From a checkpoint of a small image embedding model: trained on made-up road signs on poles, 51.2 epochs.
Rows from block 13 of a small image embedding model, named by matrix and row number. Rows with one number belong to one channel. Each number is 500 + 40 x the weight over its row's rms, rounded and kept within 0 to 999. All counts start at 0. Numbers have three digits each.
After each channel's rows are labels from the 100 images, of 14976, where the channel reaches its highest value: "peak on" is the class under the peak. Only what is clearly more common there than usual is listed. The data: made-up road signs on poles.
# convs1: first pointwise conv (model.blocks.13.convs.1.weight, 512x512x1x1), inputs 384-511
# convs3: second pointwise conv (model.blocks.13.convs.3.weight, 512x512x1x1, transposed), outputs 384-511

convs1.19:585509556517511530434529435426491503539537505512534479505461448521493481520500482481503444538482538461464501487497416469563480527505520496461523501559494460463509444497545502536667536443508520536477407463492518511517483489519491514520512435416472522540489536525490493517518518526515453502508381502485468528389476517495510506452520518551463493534523501533520554490489402480461480558495
convs3.19:576556502513484471518552461508472505486409503488474491485495555531500550543637381526521531463544495475501609511482422497474507535481491461429487469563495470490504486471507556554598479548525546489540488539545446518486456464491507491522568456421520427473531505502508471424453388504487570536511508535466539536569518533469478522456510510479493504506550509483527487543480410483442527512546
peak on: rim

convs1.281:473493491482504493462489460566431494498538463533551466486489532478498443508476481521513545464563562535450544540497515490517470550501482481526440463488463510529564466497453460521459451546543472467495534536476561397547472419519464511542449522488511539478579550480471444462593518481525558479541536497575544540547510466483443513522483518398500562461507518496524492535582546540480510543565
convs3.281:543577623465425504457511496405506432499427485515483437503541460497503557481544531521461482462500486467507510522514574462509447482499543537497533493530492444501432515448534494510476487604496527471518563402526423513474513460554464543517515489562563495577471501493498553453443467513500503498544539474476522382479454462496460423475455529529550520485448554587527498425491525496458547526560
peak on: rim

convs1.487:535503468550515451513500595459509446530493511608531513514489505508457494481485497603503485476497520451480579523493494549492429488451498499527490552528493447492515472539472462504410521503382500541471487437455521526492520419481490520501494422547459530503540479496554497494418522484502475495518491538497535480491453510534574491484508371482521480549551478466467565455475533446531505540502
convs3.487:481466544494462443476544491475507537507518503459539528497466545527492520505537491458511495505499502516534577546493481493473517515487528526469467457483496518539563546569585549477458500520624532556553432476473478543524481497516489582463432437485486513434543503499542427464544583520463491516463542480540516489459591503500489528510512512519414509507464490408525496570474506469463483524547
peak on: symbol; face

convs1.149:481463461427531420524547474539477520590583521486458487479550541485511564448554480462488508435504484444490458522498493500436503595546601472553449568570456494458446509538470463549504517502560533449547468486554496548514477559433521487490561480459475470486486509561420450521506491533612452539539476571469496590467553466469517517514480525483542551480509540589478467416484518551527539497461
convs3.149:476572481490533493513544520500540510512496537407529574500586528503526495481520434496473485516555435494475434500530439530527477428486485498498468552512600554443463448530541501555502521508441498601485564466492552499481517489455486426560549473572552464548544487489479468504510524514534501536427452446553469543544499482501519500581493451483553440477523462411555487551526496536505501470445
peak on: symbol; face

convs1.84:523500509539482511538520466477521445506552486502481517486469465490486482484610493418516554549431490488453496450485455486469427520510536542408513511495452559456540458547459493539496538530473519510460501509551471511495475524472545518492558518525489540483461487508507478492470533505529477520503423418524492512565393487494517493524476546550447521481449512469542527502509477424455500492483
convs3.84:456553509508477513519544446476419509536548527522465528520458569515453587479493513452501496459512495557471475485488470508491495540514412513488455481555522487488477491527540524591523527504495539500528518490532462490515437549516553512500435502518557521528532499525507487521523520497456521510552570482584530545496412516470502466533490458516471502500464483560540406493499536410472493463580
peak on: face; rim

convs1.340:483493532506434490523533477544470483480493483506493479527414487516512474521509527493511545525497455427546497500489423514497472513519455511483534622495516491469506603520531514467487476504551483514483528570434502577558473522526565446502373502514541516465558474488596439468476464474477523580500492474417522508502481426493485508473510472476483510574506580517502498535509452524601528551506
convs3.340:453492516497525508504467525504458442508522511469518507514483511465486549534492548529492548471523471456539451484518471460507476569509544446467604538509530516523487452457526455478549481494478392501412578418451575376507490516546516424471518554532464570412501489504508467503528507505505572479381477518511477438453483439492458469517492470487429528523508480552545476527466491454513505514529
peak on: rim

convs1.500:520451499465443495454491485518494475453480545502488462430517527510533490565566491512540490526494384564494455527489483564438516550446443518563506526546480469476515538547489429520418468530465511504505456481572482576528489475476469532528466499530489561493465516486519505498565493426487460478475549572428557536545443478506505563466510470498523525522534440531512526514525560458522431519507
convs3.500:506487497553505499488525518438435512549475460479500531536503547505446478499508531499473492470509603491521416484470510538532575476547512468552492527540445526516517534530488543490531542507405528527522471504508458479507463591511426411519614448485518523479436531484465542596574501491549516550473519416516532531462446411493510437496494491525441462576491510455526517495537501527484477433510
peak on: face

convs1.413:569506405511520459444520516473537478430500495474488508522440497543506428505504498576478546537480532474503513501507460495522509590518510479589496494466511507489516548506504516541447487587493512470529520596571478523508535569550468528489428489544510550539480485514484445520510471552497489480474520526526532489402439585491481572476487503513505520480510522544518607463394541516556545489482
convs3.413:494557490546539486528568508443488515504537491489447538523461485499487577474538517483455529496461414574453503517478588536515458522508536550541468493507479449505506490552486490494517486502544548484530500465544454396458502386473477488537465492448457508466592468485517480416507432582426484531540519512548457468491509477503443508446495488503539523531533465477508505474487459539543453453471
peak on: face

convs1.91:452540477516472560515484485456543497571388498502516510466492505498509506515554484430509489545525506527478546460481486495488485484515524527382487505534492511536490386545534487500572481467482501458443474476521505528493507514499625518479444535541443471411581481548471484515470421549495451433504482554561534545568487447561462562511501588511530527512482386551494501544531467547490554499467
convs3.91:538446485582470482571441445466516487454553438410481498467472558457509489479469493522484487521532486458519550467517427446515371511606446474397513530477510479507499451459571475499500421518508610485534527444516505442454509480496525475518488508538469548525522482499442504408491489528472532430509526509462499382458458516517630475440498525496432508508495504514480488498504520597496492462403
peak on: face

convs1.151:419486444445491551570505435500494529501535454518623533499484476486514475475499471461469495468467549527536554509503399511513453598463455542504499504486513564610490468505498512488572532423495484511463540465465512481452444519496494509488501568513514507552405535538491461571548549517471537486552451531490510455492463454480467461489492500530482470510508508505483494428523546455537512448467
convs3.151:511496479549528411454518595524466497433558468485452481493526501528486541430437507471492517439515522501516528497564587501513502493500462525441505515495538478515554524511533459436498523409514489496491528528501452450478536436504514486487561398484471543593445537491525534500492449502506514482500507450426491554444526536582457467512496454443509482597522471456448589443511538577505523509486
peak on: symbol; face

convs1.369:556487547498553519537442503590506499443538487485523525478422487501500496460457418603483490512551586517504521507482549489500535460482519535515523523473484478488509434543485492503552498485503517555515550456442448496507465485496509568483410398543542435482437539457509536543440496511501471485435538493530498491572467482486427456511516605515477505498553474511454481461504435541484522483489
convs3.369:576443579511515545544452473495535493454485438493513514493482504476480473442482481469515494491501475489431455483468444513502492494501470495409479474545506504455502512452506555552542497476457567540532474491505555529434543547515496514430458524500455518528554496506504487479481518521479499527481465468442515476479485475496559552456489576540532508490449428508496486430479554537460526494439
peak on: face

convs1.465:415489536493509509502499543535505495513504507493481488532544469502458564526493494546505460487563514494502516518521450513470579526504523503479436526476505535450472447531531473458492507517570421543503494455400517538491476480472491526501522551524492509506506476500517499467481578414531493469556538502493486479483596465492503510381488446518461455497474501438550470564496448451495530428469
convs3.465:542489472594539553511497530493452548476548458494556495493431527570448523527536475479537477484497439541584509506481620539479478510474512553473506451489516508543502531499552559498482516490608540486594524551476508532529527491384539468436500438486485476502519552486569502594557482518451519526506504556557532504441684538445484528517511584482463535506525497459504533563514548545470488532543
peak on: symbol

convs1.411:513475462479589435512502523435563514534543502540457474493478478515501459539448441556506532541470542480500467485504480564453570482502456466500523458539504563505484477503489523506526510467502473470500509521519475494537505497491521505449501485537516528491444482490470509483455421487492515488492520460565492496435473510537476507527507495527558517500455542600512539513467529473524498508533
convs3.411:443550476553501492509528492404479504564557497518495513485550506482518543578563467507487481475490531542565522494461468489513546418522514491411573567485507486514489510477490554491475498511494522465495476604565452431490478581479510504541517492564510519531591464478577565522526546530520544540485517482516472538544435480507522488500516548562594484523478530576508496501495517499577491532585
peak on: rim

convs1.380:514477549534475452521545423465443542510507401494446509515422513485514490503476551478516476497559521532604545468494502491476503538454471527494507529473559478564571465621483496512448493401436436441518517465450512534459535523474420472470484516531476521435503498552457438457503640501561504584492445438521499536531507513493492461402499498482509513517462444542543548493488563489509567572439
convs3.380:508563503467511481530517452517514579472567500520495485503440458481472445502515531497466470508538539471508419478492549493510483454422522464537562474562475487434542491557495499502492501464507512462429510494524506417472492523483553568516547432505479498536511481517447525417573535533449528505546447466514484475452578462480454513462505488482467510529529572522498520517466516447469434469481
peak on: rim

convs1.168:448513538444505555448502542495539493381572456505475480519449488508492470482516530628504446482538557462474487506512474514483577495467464456562499433586526510487475538497500555480480510564517497515498468467525471516493464543488459490522511504537480500520599504564479510482484529518502553482493508564499494515518579503537509502481507451465507537524503519516443499503446459423595531368524
convs3.168:489452495507495485486559452471426537436527533566500486478497453500519507534461488521493479544444549506502537495512554485519578501492465495437504472522484515504469515447488494518551479446384477499492494451477595564506429530457532493502435502533562474509504520477492483476437458471484566461492472521473503418534572473517561455444494427436470517477446478525503619504469467453561428536517
peak on: symbol

convs1.193:446445475550479438488530487417572489487487502528504459509523457504444546547530484564480475516443590513502510513491585612556488477504452532565516541472512532480491402483511496482501463545427534483469512541531488528544552473538525457505535483575473451486472526476477470546493510495559487506552469456522503526465480516461481487512516406463518473507503509505434504529552544452423571497402
convs3.193:472539457457482511484527556499441505423562570495487491495496587524520494502484500442456503444520517502476417478502559528487467515465375535501539491459540557548546443530494541519443497510477478488438528477492526555483508480524454475481498499513526631504463534502475480482515500488540538489494418523511541466415440523481470513542485614540529504539404466518505459553542470458482489495466
peak on: backdrop

convs1.457:443505507505502450476510586535501532522539537469524542508467466511509566501549513464479521481494505481522553519534500513463474529474532520623514513457444495550508438499489511528539517467449476514461431475460513534549539508432544460506515533526554516587509510487527519454501512570536515507445499529419483500517466483480508512457492425506514539500560516458457475501456456438521494508507
convs3.457:475462507511514443502534523499529427490409464462470574497450461492466604558513525487486492458474536460470513483493429528510498489491431529507497460484516603474452479524456505486467515474548501565500549576535418516564510386510490441555492506389461537471493523461463457445543545491477508513502484503479533581519470564494530423580504566489540498528424458483502511506485481425459506542523
peak on: face; symbol

convs1.181:483506513479506489473484502557581495557628475528468537483545475468510561528520433556502524440541553435518522487484444566486557532488486415542440526459536503430524500490495513518565490556519492498545469565571481393506490484461487491540554529514482475426524481493537415436517532489474492475579442528518465510462478482490400463512499450473411529501500523508480369594520516440577506525558
convs3.181:512457480519520506466553444537568518508522552503509566527512608489534432455498582469478479592541504580500486500498482480471463497595516482544455513471522505501556522485495524528474494468476491504486488502498558429544429457480530522519596437425520500451543510468470478457455475489489501471498473503470536488568506513492543497547478577434482502580501491463520423538519477474510422509487
peak on: rim

convs1.346:429506482479577454474489562518489489493475566555519504486498508472532458474511475593521526473465498539463497476513402481477513530508574473562463472471506495572498490507497402432426501442522455428443516451465496548467478511499459471510486488511535480501563486524506476475607509444502503493526488512493531418587602518480478504558503512473506499539508507524564495551487516563436535582553
convs3.346:509462497519460447436564416553447491513421510543462459486525493499481471478566465564508506503526490494496546507477486471508485447460541540568536487519510472616465504482439504479523494478426414572498485536474468460490486431489464495413510520464573447452531507454536647448507478513469441510487431524512477409520538497495482506491464551588492469556537558419466453520497508508443580581553
peak on: backdrop

convs1.463:512475506552445560536526466433435480575528478491527511533548500500465464585457545590508562495508455480506487508499555524482510581485541521533475511518540504461451410506453506543501522551470482540488496546556522538499471519496495440484557513515425486503487494443505457461483541532546458511508570499449529521542478482518485527480531605543501426431455491556477473506449559464489467486490
convs3.463:558482507591453575483461425490478480468539483526542522495526458478500456539484415534513455535439500509467510475458448486516547485526512537563496520429469516538475500448470485459492519522495468594521500557465460552476482527550505535450507566466441500527466496514500526498530513476511456536481546489537502454522500534512600554464520470556428535415434461464490536526443459474503485449548
peak on: rim

convs1.147:500517517482467510473481554523464550521498509515501518470533475484524537584585546545445496464483487527456544556481496520504525614540527476492530500541517519467541492576487507502479529447529506481481461432453473537543483464468514524496487502471475469447527567489470524556436484426437569461474508579539538595474536485487466461559489515455477421468563462490512486484536524538464550583486
convs3.147:518473579332486508461513438470468512496484453539520506541520502509533483415463484458484487555468455465464469492522482485472505439553528458561494524435470509415431493460485551508467507512557545481545511557516564479480516391484523489437477469511558495438488469524482520438476504507445504469466579432533496524447533513426449484494513511502534444555496500477504479449519539465418579504434
peak on: symbol

convs1.74:408465511536498534522463445458530458522476531484476480497491519517514590452525542551494453470523551520472520480522488481532520507518544532505526500513529544487534492467502474458545469487566477537510480495495569526493445503527457592469574452508494483521460529481486515485446550473481511514461461483499533528444396489509491553489516599473554469548499448542504568506518509509534507470502
convs3.74:484434553305524530488515457506551550507547481308525530510527498494500565498463497637506518492496422489528473447470360495486431496527495475486487501476496490500489480495533502469472511452498509445522481517497554479450519499463376492484465494505465544465547530500439508499474548488525513510475566444472497472481487500408580452475482472486497515515522549561495404477547583481488505524504
peak on: symbol

convs1.410:478544508507522498538516557488489469529476507515477523533549459509504542507433510470490500538517534489541475480483478500467472563462557527595529517514430470546441440505510485505519453472496588468478514506514457535503574512475532527541494436470491509413487527516537537446521477481562503629521518558492496520489586540474427511483494488505472519459506461530537475498502477476566500513518
convs3.410:477387472500559540482535427552468444480493564484479485458436485484548507544466504527484566478475537508501579510452473497555527507516532460562506521494543479553486493460457464573472477514530438500563573497518464492507513506445494405457484494501474479496508473486475528478521503526505476501488539466568503559524540478506563515554496484485462523490479543520492483511497441410517482535500
peak on: symbol

convs1.35:529501487535668495509514517474559493466482506453488518498506507510535509555464520507485468478519545458463509484510514587500565554493447491455560454471538424442472524515486483482466490477466491491468517446559505546515520503531498516527507500521543474470525502472429536507529494517544490535471525471549533512459433517438512456523504520506501444406490519522511480475524506499520543506477
convs3.35:512485545591489499522520528343536557532484488437505474470497466515518431473493554510573477556528479479508507507546459543498492475468485529458545584533474493488493508512546397503510513546480442467491510409539458538460480443437507472443501414454479511488466510480462452478561501493487491521486498553479556424513517493404513451550526524486629532477421437468477691495502440467520551499520
peak on: face; rim

convs1.333:543596413489518535507451472462490491453502466481562482504575484532474489513437485449496498451559595432467507478528449471505459526518435527502525556432542511457490485514499556548609492502488531470451521480475516435504547564483548470479422514511456485576596516513488542495562528458473559450492510544511471508507511476494511518579496500526496538442548396574457462515531453512532469442528
convs3.333:494461467429517504493548505451514496407542550441520543524523535497597578479493563470478508480503494533528559490454557447495450488491568481536470493502497500550511500507489533507510484512514397452483492424482392564512544458511506560524455577551469488464444483486476485470442471564544516468507646516500493626555516472515698523543503550582461473442517527509537497524517528458520460505492
peak on: rim

convs1.267:535510528523443440511512418519511504539499529469524533539517550482521534488542467548508468423525574429454545569490386530513617527525466479501547530466524541526461482538462526498463484548493541460478471572445410525554542487514511417511504492484463582460504529484507449528506456464487498542509535461541528512520533480441482511508512488506450472465460521464554518531492389473510534517437
convs3.267:520463547502505520514488487542393527443530552590455490489527498516499516439452526479525467436517550522531523508497431462514519501517504490483561441446490456546444514506483476487489493447550467485501437453515446459517532528550529533518496463483439495411491526498535503518527505508534566506509462400481523556484479495478560519452524537454547517544517490534456509491498422540491485474420
peak on: rim

convs1.139:456491547570531516466494550528494448498569537460548499533611507499552497398516500423510452481531518462542513490476441503500479490521572508506471478507514440486500586547529506475455527547529510578488512557592521483513492526497502525437490477516528527503491503506515403540590563448503477567477427530463561574480528480499495448442484543451504503518460494525577523488526519581442542479541
convs3.139:496503504529494541510510546523510503505505514554529488526546494489450458515516516559484510446467508452499445491484403535476533497506535531516498529519541543441460533495480501467422504508505416484530475497458528510525505497573550423498485562542554517537465546508489442557581508485531467506498632558493512556435457450551493478539511530487484521486565476538492466498525547560514597496500
peak on: backdrop

convs1.428:520452459450461512529498541425569507481466561474519585497464508486508516556465468485477530563488490499452491493516417461532558565565524439389515490454506547504465580462431532475457514520501482524485449481505553435506427479507550452503521529518491534474454473522439562522507478531498481480455523429481519509512528537509518465667522578496517486385505525427474427450467465466531526519460
convs3.428:476496548522540543510558477588564547590517538561494501495541495473495438444458465562515507512520416484482432464500470472481629494494494501502487535436418528463513500520509497513470457480583482576476505484555632523451510537538470482424522529527493498534564480483536500460504518502483463498480569516507469506503500500537509474532544440478533470465477483427476593490520489552530422498505
peak on: rim

convs1.64:470540448505494529477499458511466466490334488564455525505555400508536501512502522565498493432533449556491593489501509470506473548498472495475511508495552490519489474514598505496583494521484507601504494501452435493519488543417502469548453564541479476512454442447465523517476524462484475566495477497545498504560499526471543450464502474477468411552533529440486548541479508568476519512529
convs3.64:520452543551571512537506522485484552575527501523488547494565480501419535487499521576496503515501497489569480501495492498483529488494567547529520552517447471523479487538523513525562473544458500594487516513527456553465517499607508509534426553442462550432575451482469493488501518482429489555546503463517505523488518487501521400515503542470558539500519546495540464460471485461503485437476
peak on: symbol; face

convs1.177:522474426506490439477455525478408533530473444441499451500472460520486524584489514571503449513505460550594571490488470459505447582500551567511464490560494478478530488456426511479480491393478470558443541497506499482508514472521438486523576463548474417579478495516546483492534472501451478459525489530530480476480541528499506556552510570506474461521469597512548477444592570439491441494562
convs3.177:505480490551491573479479497470503549552482513533517532506507418474481471506473445441511460515440533451502459504449507506468561517525462396536438509553420526463481476534453537457524486488509446435474508487462526451479497518550514528530512482418522477420515522527490433426557469541512562486486409498481458509516556415505576538524538507446537523527474488496527490489489506497503508461510
peak on: face

convs1.460:486480513518558485504516441424561477484419503513499466506529484484464482459596485518498425471516480489492503440532484545483411515465431488385490507459509537482510402503484464560544499520534486513527501428522414531511442518540575497453496586523515476501512443545521572439546463511497499535522508482509537544521469460437506539452514469448471465500513518533544531478496520447528554517505
convs3.460:554479479606472532498540458466534476510492501522485579469519458504517542523522449510477498492501484503469527501466585423495519509478548500538531510483495410551525481482476549441467460501501437596394501482496547457461459457452555529474555442433521545499445532458610498490398508489536477445414539491501457544493493573601481497543478517569553510555534536478512549427477437471450543484501
peak on: rim

convs1.175:491476591511462537524490560547466495447541465541493534488413485509504519451488450528499507520532510446530484493502539529504489562517545485516484494449438477486544426529487458502564455504518472424506455511522452502485498469488536464532439563515599444491472510512510480475539480516515487508582508495488541545475571483501372556459506549480539517544451517478428566488528486589506489497483
convs3.175:486549502447551550523484462539430487424449499536502511460487519494505499524481409535446465486510478512455470456494579500443520465508488516472526557488522440561440495539464420490462497463515575548528505537471444542508465511455505470546501500519498482561424512504479462400523421546514466454511516467480516474437511497461459496493467520480456514503520438546508477504515514501495507517534
peak on: symbol

convs1.298:436496481495550504482512470423467522472515560492487465511557444503477504475527543541496528517496480618543471460502523516557504479511584518593477485496488533575518532538521558450457459486461499465472508533474450470483579500398489533507473526452499486490585493498479527506499469491469508484467543512546519500416442496475462496420505500503500538427550497427523528467495451492505501457433
convs3.298:460467500466492448481508546680400509406573497531489502500497452500533410430422582482551555582468547500528455539489456440499466489516525507506442538496538530486554500520499577517460471506459522452508400554491481501522531484541497480485485466461492519517405432488493502489531432478523480399458462480481453571538407503479467517430515536519558474553453543462549520488447495490464491453572
peak on: face

convs1.230:524475473502505505495503643555530478500495486534544519503491491499484576461442580439506525474472429445534528512497476509471518589497405493528478559484505566523502524489496531465518479488508507529511490482546477428543499457561518498485390469495561571455540516495471443502384507454500514509457528480504468443444500495516526499542487474458506554470505485422503506503526511492483476523467
convs3.230:476465502452508547489517480574504525516466453361507563484466479494504533466438471468471528483483535445460452549541486455510518513495424518480472532479531463521450544510501427476424491540506501464504473474548483500536505524499514368555509623496539474453530574497533402497462503463513547516487496490512477443506450530488420478559511470522492518520470519563500433480535482425510536531420
peak on: rim